Weights of a small sound classifier.
Data: trained on songs of 200 made-up bird species, synthesised, often over outdoor noise, 48.5 epochs.
Rows from block 6 of a small sound classifier, named by matrix and row number. Rows with one number belong to one neuron. Each number is 500 + 25 x the weight over its row's rms, rounded and kept within 0 to 999. All counts start at 0. Numbers have three digits each. After the name is the row's rms in percent of the matrix's.
After each neuron's rows are labels from the 100 clips, of 14976, where the neuron reaches its highest value: "strongest on" is what is common among them; "lies over" is the class under the peak. Only what is clearly more common there than usual is listed. The data: songs of 200 made-up bird species, synthesised, often over outdoor noise. In brackets: how many of the 100.
# fc1: MLP up (model.blocks.6.mlp.fc1.weight, 480x160), inputs 80-159
# fc2: MLP down (model.blocks.6.mlp.fc2.weight, 160x480, transposed), outputs 80-159

fc1.191 224:537503497512490534464484497496457452547502532510572493478521500527508514509510487493479508490478504477496471494480516441496486531471496538534465491485512518493550516488512521522477495552529467547487511546522488459501487519540474513461496436
fc2.191 244:503493486490494544515485547509519547461549524542531470488498464540499520484511523496494473497473519536520480506511476545513520485515503530498471465474454527426504474486480529499476495474512484471512481534494503500513506524454467457468539484
strongest on: arch (54)
lies over: arch (54)

fc1.365 248:496527487506520551505514503501540452517500533494524549517461531496475488470472508489534494505509486541471481508525478514469458511484516517491546501513491446500459465477495453500515517499488500460512447535521526486451546529487508525521481508
fc2.365 238:507534492530526558464546543518511493516505513481543522494521500519506500512480541518512456507507559508538500528488455500497518477537445527513511460499451499453497487493527500503513473465504482533510495517511533538521493508505520449441512482
strongest on: upsweep (90); pitch: low (70); first syllable: click (36); first syllable: buzz (34)
lies over: upsweep (69)

fc1.387 145:482497483482481526503494490494498473505502502525540521471438504495500519506515472510542519502479476476445463497536490481533526476517486551504489491481495518499476539490533490459525552506550507502482487514456496501506532543534499465508503475
fc2.387 134:498522538530524526493495562520493523473486468508488459503520485491497517544501498494510447479479500529495486481502516502500525477517489524513469484489499548428528469484514523444507470530478522538481468514501505491484465482456493494482519511
strongest on: upsweep (89); downsweep (78); first syllable: upsweep (68); arch (65)
lies over: arch (65)

fc1.275 181:540466526471497524484499492508512474485503489530516518506444460484476540509485515521496523493495496504520479510504544513472518492512500500505514478444484481489475494514464499526494538535483520477480466483509486491513522488503486429553524487
fc2.275 170:471501495546500515468451545498490472500485532520512522499508527508534489495482510527469472494524502475477520517489492506468500513516508511504461483433507534492558437471512523508526483506495449495482473488502523465501448517490500568506491480
strongest on: pitch: middle (100); dip (72); first syllable: dip (51); first syllable: upsweep (48)
lies over: dip (38); upsweep (33)

fc1.19 070:524533489465492513521497491508545494499506547502554487468497466517483533464500479494486510516496470534478463499513515538477480492528526546511484517512485508499517515503508517514480552534539459506505489506469477483461508483503497506455463481
fc2.19 054:496492520491469478535462465511533519452489522499464500507546516495544460542455488480545513518478495548515536454470477520488501520542532489462559522507486481517486491512511514490513489486503539469441531490476521491506507548497505462501473528
strongest on: downsweep (99); upsweep (78); click (75); fast repeats (72)
lies over: downsweep (43); upsweep (36)

fc1.101 183:501541516523485557516441485493502485500503502492585489491474518523536489472485499506502529496512488464436494500523451500489529518474483549482508509527542525496507505493538490506499496525511530455470511506519536502510513552529520517479528479
fc2.101 200:487489476479506544486482484548504515507507492507528455503520451482471519537520485520443491495456525507502469451486563534513495485503505517511489494454480515458523477489551535474501480530477535525500477463495508512524500526467497514474529490
strongest on: downsweep (86); upsweep (79); fast repeats (71); click (70)
lies over: downsweep (75)

fc1.274 256:528548502470486485487494506495473510547500529446528503486531471514493500502483527503467528500475532493505464499520502486562528515495489492494518506512498472504445526512478488522479496450563474509549442519475492540480479540498501479501439474
fc2.274 254:493499473469479464486507514529534490511528486495519491528541509465527521542446454519494474514489499535525521468489518519478496497544504481513494467523503443512544534478468544441497499541497498523494505498530473494485525505520466502512496498
strongest on: downsweep (92); dip (87); first syllable: dip (86); pitch: middle (84)
lies over: downsweep (58)

fc1.156 227:468490504475518476464526506505475464542503496530518480491467503463469528485509529488500493514462522486520515504555524497508482465515497536485481506484491497501502477493465501515494546506529510523512484489493493481469505502498494464500485477
fc2.156 210:492499522538481547496552540541520509525472505496521524519461515497517500475534463532483487481499500495534488525463517494480460546514498465493508471458489529452483490473539509453538486478456527484515521505512519499529442510503528497515503462
strongest on: upsweep (71); downsweep (66); first syllable: upsweep (64); high song (62)
lies over: upsweep (55)

fc1.126 215:500525482485540487497483487480468512503493517476507482466487496515546543490513505480500548509479496481504481473450490432481522554501506499498476500501480449491486531511495474493436524491580481470508525503478467491480518491518524485546458464
fc2.126 216:474519513452485474535474493529540528458506493475462448499545471484503514536493489487560531471515464530478511461506513492468518484498508453533529548518518497520506462534504534444487520491505517510478459537506477474481524488457461529488532505
strongest on: downsweep (83); dip (60); first syllable: dip (47)
lies over: dip (52); downsweep (26)

fc1.130 227:507487507551494477514499497480517520491515570472500493484467513501477475458508494451483523507504503507491510490470532525524487486511536496518524525495509450500529520516522460511507532520476535486447540463458481507519484532517483495519446466
fc2.130 229:501479512466495492529536510489490572495521497496485498490508488508510483462515511486459535467502516479489480544484519501523491500500478453520485486484492496481497509521530528513534483498504489456477532503490515557545475504518489480492464462
strongest on: arch (100); rich in harmonics (100); low song (100); first syllable: arch (100)
lies over: steady whistle (36); arch (28)

fc1.441 068:533486483456487478517464480496503450530503547481538515457515488513513515524500518518511466499484518497505481491557526465480501514499502528504463528481479481511513488523496509492470495528556458529464517521514471503450554490538498484507510499
fc2.441 073:511524555533504511488494522489484508512472461539488485535517484484484538531445533494517513473529552509470504486480506501533508524524506542534533503548556479505449481476472486456496499527489515473506490459493466502502543511489461503487533527
strongest on: low song (99); click (71); upsweep (71); first syllable: click (71)
lies over: upsweep (31)

fc1.155 119:569526521496487476479506505512503487533500536450534494505527454507505533504499457476513512492511528536503460503526519518504498517547494494514528505522485460500476513510471510497495515488558510489524448488494466517501525500507501460515442472
fc2.155 101:512515490486486499502517487491521533496494457512501496529527531481516487518461451519516467517465490501556557503491524531509507491531476490496497467483498447485523543470516542466492470507477545524460534473531502511526491527512515493493537522
strongest on: downsweep (98); dip (82); first syllable: dip (82); pitch: middle (79)
lies over: downsweep (73)

fc1.431 194:519510473456492480504466498502500443504496553517512514481484487478534496512512479521510469498498458520506515487462487496490461492552506550508498475502470544507477509494518536513507543542540493476470522506477468508469521509541502439512447458
fc2.431 194:512524549464455517517472469521513523515479492465496486498566494487493484596459483494515530523476529528475494445502499526501551505529476482523526556519509502498484491554514475461498495509496532544475477518492487497492536544486516476487501519
strongest on: upsweep (99); downsweep (90); click (84); fast repeats (75)
lies over: downsweep (44); upsweep (29)

fc1.477 232:524546502456472504484490497497472517549498521455537488483533469504501527497481501497488522494477529506509481494519505488551515506521497490491520507510503465512449522512498487513476500454563491518537439508474492534476473541503504482503431478
fc2.477 224:516494501471463469506510504535542502492516480503515495544548510462510520546443444529506470518482506554538524464496518523494514488561501486497510477507488456500524524495474540440507490542478534510489515493537489497497526488505475485516505507
strongest on: downsweep (94); dip (85); first syllable: dip (85); pitch: middle (85)
lies over: downsweep (56)

fc1.165 211:540515489455483481523454488503515486507498539496523516486492493480524509517507480526520480510478470542510514502483473492517468511559499538522498486516467531510452511511511522493484552520554512500470516498482453485471528500531514425523464462
fc2.165 205:519509535470456496516474464539538527496476491487490491519564496482484470597476465515537500524475506520497494447494502534512543491550487496503531544501489488489475485526517476444495498518504559536489476490492505494502546512487510476507521507
strongest on: downsweep (95); upsweep (92); click (84); fast repeats (76)
lies over: downsweep (60)

fc1.149 238:494515517479528468423476501513509487490497551521511458463480488464495503493513485508509482495544506524552524485472505473495470516550532509481510500483488525502488488509508558514506542489491524489480545463494465492525470489476501490490526444
fc2.149 240:539519497516521526501496493495499497508541496512521494500527474527479512478480550525512489545455541499540519508553526542473473517482500503480501484534472503498493543453514498516471507442475540504478505471483495490523519538507538458470539451
strongest on: low song (85); downsweep (82); dip (73); first syllable: downsweep (73)
lies over: downsweep (55); dip (34)

fc1.369 226:492552470507518525510510496503521435502501520513503519511469481523477545456496509490554506483531477540484467494507497516469481532496500495487535478523494461518433465498528479521532514482490508466529491535489536469457533539495507501499487493
fc2.369 223:508531494511475544476562549533492508533524491475523497491545489528485518522484527511512459529477519519529507526503473480483522471520453518530512473517439475461503482475535498477509471479502507506510497522528512553503520507481483455431530487
strongest on: arch (98); low song (73); first syllable: arch (66)
lies over: arch (89)

fc1.223 272:512492476500500502460490506472479461493501503509502538509444516494491478525492494488507478512537507528486508498527478539518490487482559558481507491505532497493471535464483500541516488547483488489477490487503529501489526563497495481511454514
fc2.223 265:550488459455465484507477499505479533507541506490499534545523498479514486564510517478495523487533523498469496483497518531518482475478513473498489468505522488461492512498493479529532447508521471510485500483539551487521526480511509465504479494
strongest on: arch (83); rich in harmonics (82); first syllable: arch (81)
lies over: arch (82)

fc1.210 266:508519503478497512466520497490491474513505493492512521512467493481513499524481509491490490520514514507513444500502525541482462489476562542492481486524529480499475471456459518475491495525509526454525425476539533507472552554506504490553529501
fc2.210 260:529506467489534515515514504520518536493531526509528537482482505533511509526542530544511518466485500486503518485487522522450434512474489487483499480498452510434505539489485496534503451464526476528489541500543510517510489493488514472500515439
strongest on: pitch: middle (90); upsweep (58); buzz (52); first syllable: harsh note (32)
lies over: upsweep (57); arch (31)

fc1.278 091:522472496425496508478491504512499475513502524473520491480498493491481512518478521462522506507509491513480462506522517498470473538547524513496499489488499488505472488509477518502494551525548515489551459482516480462486578473504501460492516461
fc2.278 074:467533541565567526488488522487478537558461520527492482516509513480526508497473511479497501498497534499479516500484508484471523512491502510501517498483490531490493518488513493497510449498489503505481507477511533491539428539469512509512449478
strongest on: dip (80); buzz (48); first syllable: buzz (32)
lies over: dip (78)

fc1.110 068:535467491484489517509499493483474489491497530458538496506494494491432543512508481483514516502492483484427480485518525527521488504504543494489461524482512486514461477507511462502512503519526467490509454505497479473445544493537495502512488473
fc2.110 074:470475502526508523494508522490484502518465510521472486553556521467525504496462510504507496525518531492509527519443494498500473495506508473528520510478504462495535528504528504458517477499476484527507535476495494561564447482529491512469512505
strongest on: pitch: middle (84); rich in harmonics (83); arch (80); first syllable: arch (43)
lies over: arch (79)

fc1.283 267:527542510494509541509528497501540475518497499510508550535465524499494510454475503475545502501518488533491450489502492517470460494490503507481556476519515439489443462494493453505527498483490507491523487545501529487455503525483513518533490501
fc2.283 258:503541510517528549477565547519507520511520478478539515494509503528484512513508547520500484476508542495528483537486481485521520488475446519505496470501456491461498480492516507508487474472513494521527490525528541532528499502468517454463519470
strongest on: arch (62); downsweep (52); fast repeats (48); first syllable: click (31)
lies over: arch (60); upsweep (31)